Weights of a small image classifier: width 192.
Rows from block 2 of a small image classifier, named by matrix and row number. Rows with one number belong to one neuron. Each number is 128 + 32 x the weight over its row's rms, rounded and kept within 0 to 255. All counts start at 0. Numbers have three digits each.
After each neuron's rows are labels from the 100 images, of 14976, where the neuron reaches its highest value: "top examples" is what is common among them; "patch colour" is the nearest of a few named colours to the mean colour under the peak. Only what is clearly more common there than usual is listed. The data: rendered scenes of coloured solids on a plain floor.
# fc1: MLP up (model.blocks.2.mlp.fc1.weight, 1152x192), inputs 0-191
# fc2: MLP down (model.blocks.2.mlp.fc2.weight, 192x1152, transposed), outputs 0-191

fc1.533:104134143183120104161097124130135152104116126128132144101151120095136142138073165110143126151072121106174172129104152094111112081146139108140072117019140146132129109080102097131138114141131178157183144143132200107094114130099088099139139098161118148150163112118088167144115190140134124091093142084093122216129118173114077159119195137157107126032131101178083163167110101104104097134135172167171129070149154179139101128134199142140182154169118166094192174143150167087154141103120118116163117122111125163076119156122091157176101098147200114171060127171134101112139127070120159135
fc2.533:149107101112086158065140154168125149150066163163086091126064153154152138077074122146162121165146155148134083137095078126139112121121162149130119111147124047048149179085185134151167120118145178095112097107118121127100038136115155096119115125145111147126079156109148160020150142061154155131132148154092057133115129123138123116141152121142081087157105165113141067138148155127123116107065140158185167139112122096139123131106140133088150144097077119190096089140152132173091135046130164163127139191127184140156167151111095160151136177102127157104134097104096093129169100145178106118
top examples: light from the right
patch colour: brown

fc1.408:157142099158113109100113123134136135149102125106088128089176189060157131097139079105113184129068097070084121125081113218113124109138132090135129152114088162111077032147097186161169174107064158115138148145118111147156169116133076150136078123179101122090126158130163115127117135090064162108180150115189200102123125152144142158145113138109142143147155181101122120093141118160103069106164126134164170129081153120135120141148128085135140154114116131159066147096145111124090164137135173112115142111086143100099140083130130158194153161142144176083172079151095088184168159108149089204
fc2.408:123086168092138204076113122151074122130088131188161060129097109133176148139167088179178093151137139130115091119125163090085089079179166135150087167133143097164127119123146111119146061137117118116126111111133141123171131120124156082127113139038133107100146117096170116168085159089120128133163126178113202137047090154115108124084113088165137085134165105158142178140068115129057087202132100145184117131171120180130153176146140060118113142121134148131094128107156078152110126090151134117175187112127127134146095176120119113086139105098095126177121184106141117119144113112130042161
top examples: dome
patch colour: brown

fc1.678:137154081138165169141130110140111073207149120091157151210075091128095099100159089134121147125144103175111136125100139081126166110102072104091115136143109166118106115114178163163180136110145106134131157108079128147183098100089146088107084152106217116163118163175117151161098087179072146117101103133184151152143158152182141156095107111130138142105126114150118062143137140127186126096100159181096140121085106147095135142165115113181139179115135129133089169209116153132123110108124119179099073168103096120126092037120129163115197105049143092147153135120143120136104119113125200088
fc2.678:133159158174099089119106160116089202094121136107159166109084113180188193167144141125108125147136149098149094207127140060161155140142154171142161140099117120137124124150108121140115147097136182162176110147098084116108120041124139085153176115181128115128148083140117169143131133149101104177142100129035110169116134140150152136124142088112163141141127135187156171098140169157164173133106153106162129127167117077055172158132098113108080137134111142173105157147136142143161158135095085116132046102175140190148138136119101095198118184161155099148074170114142133077105133208154168118
top examples: yellow object; count: five
patch colour: brown

fc1.346:081164144109095106125123123093136129125101192111128142122163167116114123143146099110097117104125175164105132113182140189115135036160170120112187092186117108168114079162197195086147186108116108122154198169105163106123168136140160093142115139162175133121112048081144102114098102140129190134089121155094201194112073138114100125092130147154142133135109104141065081150102108111168109097081131115067124084125100130174078105162125119114107129145126130077178122077109181092130119101150141149145143155105129139195160155096154130078141142068117138186144129122151149156164106107110128057
fc2.346:118119148171139114117112113090156169108103152184135121142114136201110160055100139081191076097058113091103107114113090148106139154166173122082142160166137100127116149126186114134157107130122125110123128087161060129151090138105154168105090150135130104157135116125130148252127121140116111131114163071158090075136100098142145143129126075142175102079146164086179138219070144119086093140174105115128149156114155126114137142070148156082137077104109127105117092157179121167110090110110123123141109126108050150099104155200084088093135144120170088121155127158140107148058123122195114126
top examples: light from the right; pink object
patch colour: brown

fc1.177:160138119149152095172201117125117145133099167148094100122107127182127114135172116086147124128142142144121072121141100121115130092151151142139046154155096102110166138165155155044139141093136074149119114142146126065094119148133140133151125118128137155131217159123093057188126156126121107144152149089165171170111068151160033131065171091161106127148136196126146176106116103085095145090136067114081094164142126100161139174109119102142149141094139111106128205169117100093178102082112132103138117122174166196148159163110134126149151093207074155141128162157136128120129159092103141195
fc2.177:086091120168112149134101128074094128124096170187149121129145159119167159119071072061200185139103184144107138156128113079146075118081121097157131090219168128130134117098124143131163113144108130121165146091096143104122131094134158158084109139138169094085188175109119147189107065128142111159119195149121064125136191146091146109178143131148111155139142150161114163112158122185158221077110106160065166160102095169156075111123124127150123161109144063125095164138114158167101113132135202144129096115143082144133147074117136135181103172180139134119111118111131151165116135101090143149
top examples: red object; orange object; count: five
patch colour: brown

fc1.334:085183129137122134155118108123129168097153159100115119092141143087129101117107059104064126103169149124138136139115139120080144091152092117109107171180133105196102145119139147168108209158152128112132142168143168141134101147125129128098170144110193169062124116181136117179153149186090164149063108128122162152184093168072134148104140131163142137151126150152061148136083177137085097114088200095119069145149157116067103148132136124134074113114136113102128120137127242205173130154162138146236158083136160154147113196171152151128111122135130118140119152130086147137121142091135117123
fc2.334:140128160094106106165141112107144124130133136178170117139109127166150206133086162081204132140090090122134107094143093165115101134082061150134130185156190122134100165164162102169174162116108122101154170143080113173163134120070095228149170152096145118152094116123118135151118146135103104123139140141128118150122157122104127119100123097125113095091183138144156103119088166160114126149191056136145136128081061148154110169097176178132168070124127134152108083099127065128125130169143158178157082190077062194089111081141130101134163145105090125093127143185117114100113152132166085193
top examples: light from the right
patch colour: brown

fc1.299:164159061154099152064131103158139147169139153143125155127157157085104142065117116177134154126161193178175151080105116094149142177096106153121114085149103136131095142153159140168163121133076116191079147111110166173099124110148088119082108151148159119156107104120158198131173108096134117100120146039154135164109128078119139132145089094196099136116138176174142144154126133092081105129085123203111149118092134082186156147119133128139122083141198093163152137108143130104116108056133203138132111141147102171150071086157170133159127095102144171120192110168162115137146083183109092178
fc2.299:137113141098106115168148106139192052082121151146151041153073137115124164089136102145144148128120160081074152068103159049152109128115082182136148136132099106168167099076145107167120129093136151114097149054160133130114088100173145119148153074102158145110119119114081065137154073066098140092143094151125158127102145090095163081109119117157140133138097109144087163197070139098097151177132115123124147169098128165137116145184121145148112135163166134122131164096131116144122109171158142139176142124115175166180116154151072097074120186075136105135145149141066125152093180150152043107
top examples: dome
patch colour: brown

fc1.760:185151123138209134173174141171072115139119127140173131139117128145157152160141105171102201145164130131116130123135130141174119122167091089124082109145183129130082139124174217135128131178149077148151118096151128121070144142111107160161116109102145135090145117093069146167187130165080171163117158117100192128156096133159134174115087041184099140127191152137120127118114150065112149050124127110102123183091158134128102097107133105133132127106103132087142170133069144082064155159117179135135173133116166130116164100164142142116144121131168139074096185153096159068082105092093187122
fc2.760:137145142169134088136123166117136112120132154118087180145104095181154101176213126143113138078095114103131084090104121099108085170127091174164120162105107170116082180145135143075144151107083124134157164116126137170063129076149141112142113080193110136076144124166093079146104121116150145141155098170115142169163098101110128086148083105152125124159113163175187188102127128146086172127157132105041125102151088110138142104155107089160109154163126130140071206115092113124116167142121094133163100102130087157155129169176113165151099139070122155125200131189176156203074104191136112118
top examples: yellow object
patch colour: brown

fc1.52:114106105095157120120126123089137122112112159130152197134054178141152092110153121107121114156171145158118129090129055160146070117154141092097168065076125132092113088157131071096158103102097123135145104074158157178118157204161093094154117097111159157137080155137127130118109138155133093135124135220150118217122129156117127098116143158124167171139155143133109148142103160121114130152110195123169109159109153154120058154217107149106097104197163107113106169151145137194157129103149143152172148111125111125158128159159084168109095194096162082125088175159111142125157181070090176099
fc2.52:150122138113082121167110118095112103188181131079118084146123047150083084103127169135200099153118158073166115130136105204125124133163150081122115151148186111160144203118159092206083133124124098170095093102080136099174100075133148165130087088164159144124116149155136141120133152142112171111119157083162039112134109130114143114087111082158135106125130117115111092128104100151150110191042105159120173103145079124173153110126177146139145064177106082118164147141114176120118087076156142120128131144094116130082096140141139081184112152084105093098160117134179144087124173113149104167
top examples: light from the right
patch colour: brown

fc1.517:133134106164123106122124147100155177149148174117178106133140130123148101172171152070140134117105147111244156155125183110063114134087109130142134108154107100183114133122115126138140130150117138093141083132114105137080115144141074137150050149124107100180135136189119142108137164134079134196129144126129087162167068100127138111127050150111133060116112195138134115095106106120124125136189139106129056110089151175145165165122124098115112119126162139116126119104125135068174127139116088151088141175128171110093109113170192127140163215159168065159142133066173157135070174074177161160
fc2.517:141103155184142082117152166120154116147166124117084127144122145146128121151152134136072145132089181095050107174149150101171110117149112137187109173121127089118128146134094097106138119112133236109190134070118116149107136156103154090111081141114099130064160128163075077166125110116081142081157069132130101166091200136134144143133185155173121089126121127150092149060122143128104178113126107100152156096160181082091169153092157151154152111169105131081159127146157170139119141142116153068095084153145080099187169177127086114118068172141151117068145188155105152171129165174145101111
top examples: red object; count: five
patch colour: brown

fc1.161:138145117110149144167138082089044145217183152082094146136132136151101159105140131126085108141125108118057136090143153085126168134133120121060117101110123127118098155119130162115115133122133126115161197090106165151114118108083129131116140154081217090146135103117130123120125076159176077091129139137166120099166074094147113136177151100145110119098146103123149115163131120139174058165162129155159133106154174100177114112126088140089093116035153160164078101127177120085107100068128174187120150136106123097075116081124168097057191157095128130138198173108081111159128131116130066142
fc2.161:164132155126111082080077169115088137104109095137161110131112149151095184130133065150156149125119127116124130119176137156204160110139100126121123100131142102127124138137168129114115137143119151153141107101147148114017101130085145127068219153099104190091114165134096051211171143102113116137133103121090147116062070126153183095109157141141108152071164143099151150137137095154164103138071139102114182129123112081091193094111176092105140121110146110119124131105155051146046182107119114145083066088169138101166147169110096125144086115126148109088128114077121111103155097178108143124
top examples: yellow object; count: five; orange object
patch colour: brown

fc1.149:110138146137173159122064124132173112144084149137120105153143152124168150146107081076163143149087137098119118125125099162135191130113075158114102118133082123100134134166157071096117138180168109176160165163146131135079118178138115173082160163145133119132081077121086089160177173108150171132169100166097127167116200159096073145125136144124094154143132148067141097161067156111105140107119153184130075135125096156118099032122126131186120057144106145165103167126137145093175053090129133140170123116139133173068165130146104111156083204205097147159124151138075120111120161151158155127
fc2.149:171136205120100118140118177066114085148136156157121136159072099165112095119163103150171097115135199143169126105120134159132064096120170100097138148164154103127150088131120157108107137075108087181151137107151098048152107166158146184152100049137131158097067156059101151094102141176127114128109106157134124130132170090150098081089108127183133123115103182136158133045108095150077165168113118141111196105139062159112148116145113096101188093187116078098108109149143190153156142136206117089129130158113074139169157136124127107150115100149093160178142125133123093119128170118146120114
top examples: light from the right
patch colour: brown

fc1.178:114130169070103135080167088150186051198118124123147076124180095175102134117078154118136091138132128093096083135139160122106105117103171123108086072142100194086169117158105149131091155154097149118129127171120073135091135169106147063117131147119132133142124097150095135112124106095140177143087118136109133116132117068125061148140153071135176154140138133163143094137096133195216159148048129145082138188115137121088143139142097113102141165154084115084119133116178130215125064127145127113107132138073128108165156145130053102123114098202166134104123159110178148109124058108131117132
fc2.178:160166059141147100105105114124127129144069187159138126177144160117138184133132116139074101110079185160178149126092161151121110118180160107203068078147148127172125131115121165146184117171174139106133049100115090089115109145140158130128090114077149158138172125118092144092132136119095206153136150138113092116163118122115129103174123087129111105134096172186133160154090182162101137143139097106158126183074109108130123146201128144175125149086149137126105066101135122121130094165112123157131099182201183212136096153125126197090116111144165195106176146112146131132173149137139084106
top examples: dome
patch colour: brown

fc1.252:122151136143116123168182098104105120153083212130123157150165088120137075127118141109108137151136130167114088080162099182117156089174134084080100143132128112108190118149136180105116096097113080142118111140133163117132176160114101154167129138135157114107200111126102082140078126129126178132066135106126171180062020124158075136096129154137128115149146157132104156161076135123140126088111074131078100132101126106197120137158138105120125109119134114080187169094142201102165108122134175102199196125151143185155175119092143133074139137090136142175143133169104132123136127089047173167
fc2.252:104082112210171135142143199060163155123087129151114091147151096177082141093051140101183183094109143101095141137101079171153090133153126094086085123219143090131147161100174060152142152132106150121151119130113094123132119124144166147101097107125152133139158124123079111190153082136138141113132194094147096123111128097090171113161082125124103134100136144135140157179150165192142193148135117138113198147131088137133160131099125178153150124105152138142098103140151149131075098115112159112108116148092075150120152101202131115095152161166184104142147182122173095158101213133133081093
top examples: light from the right; pink object; red object
patch colour: brown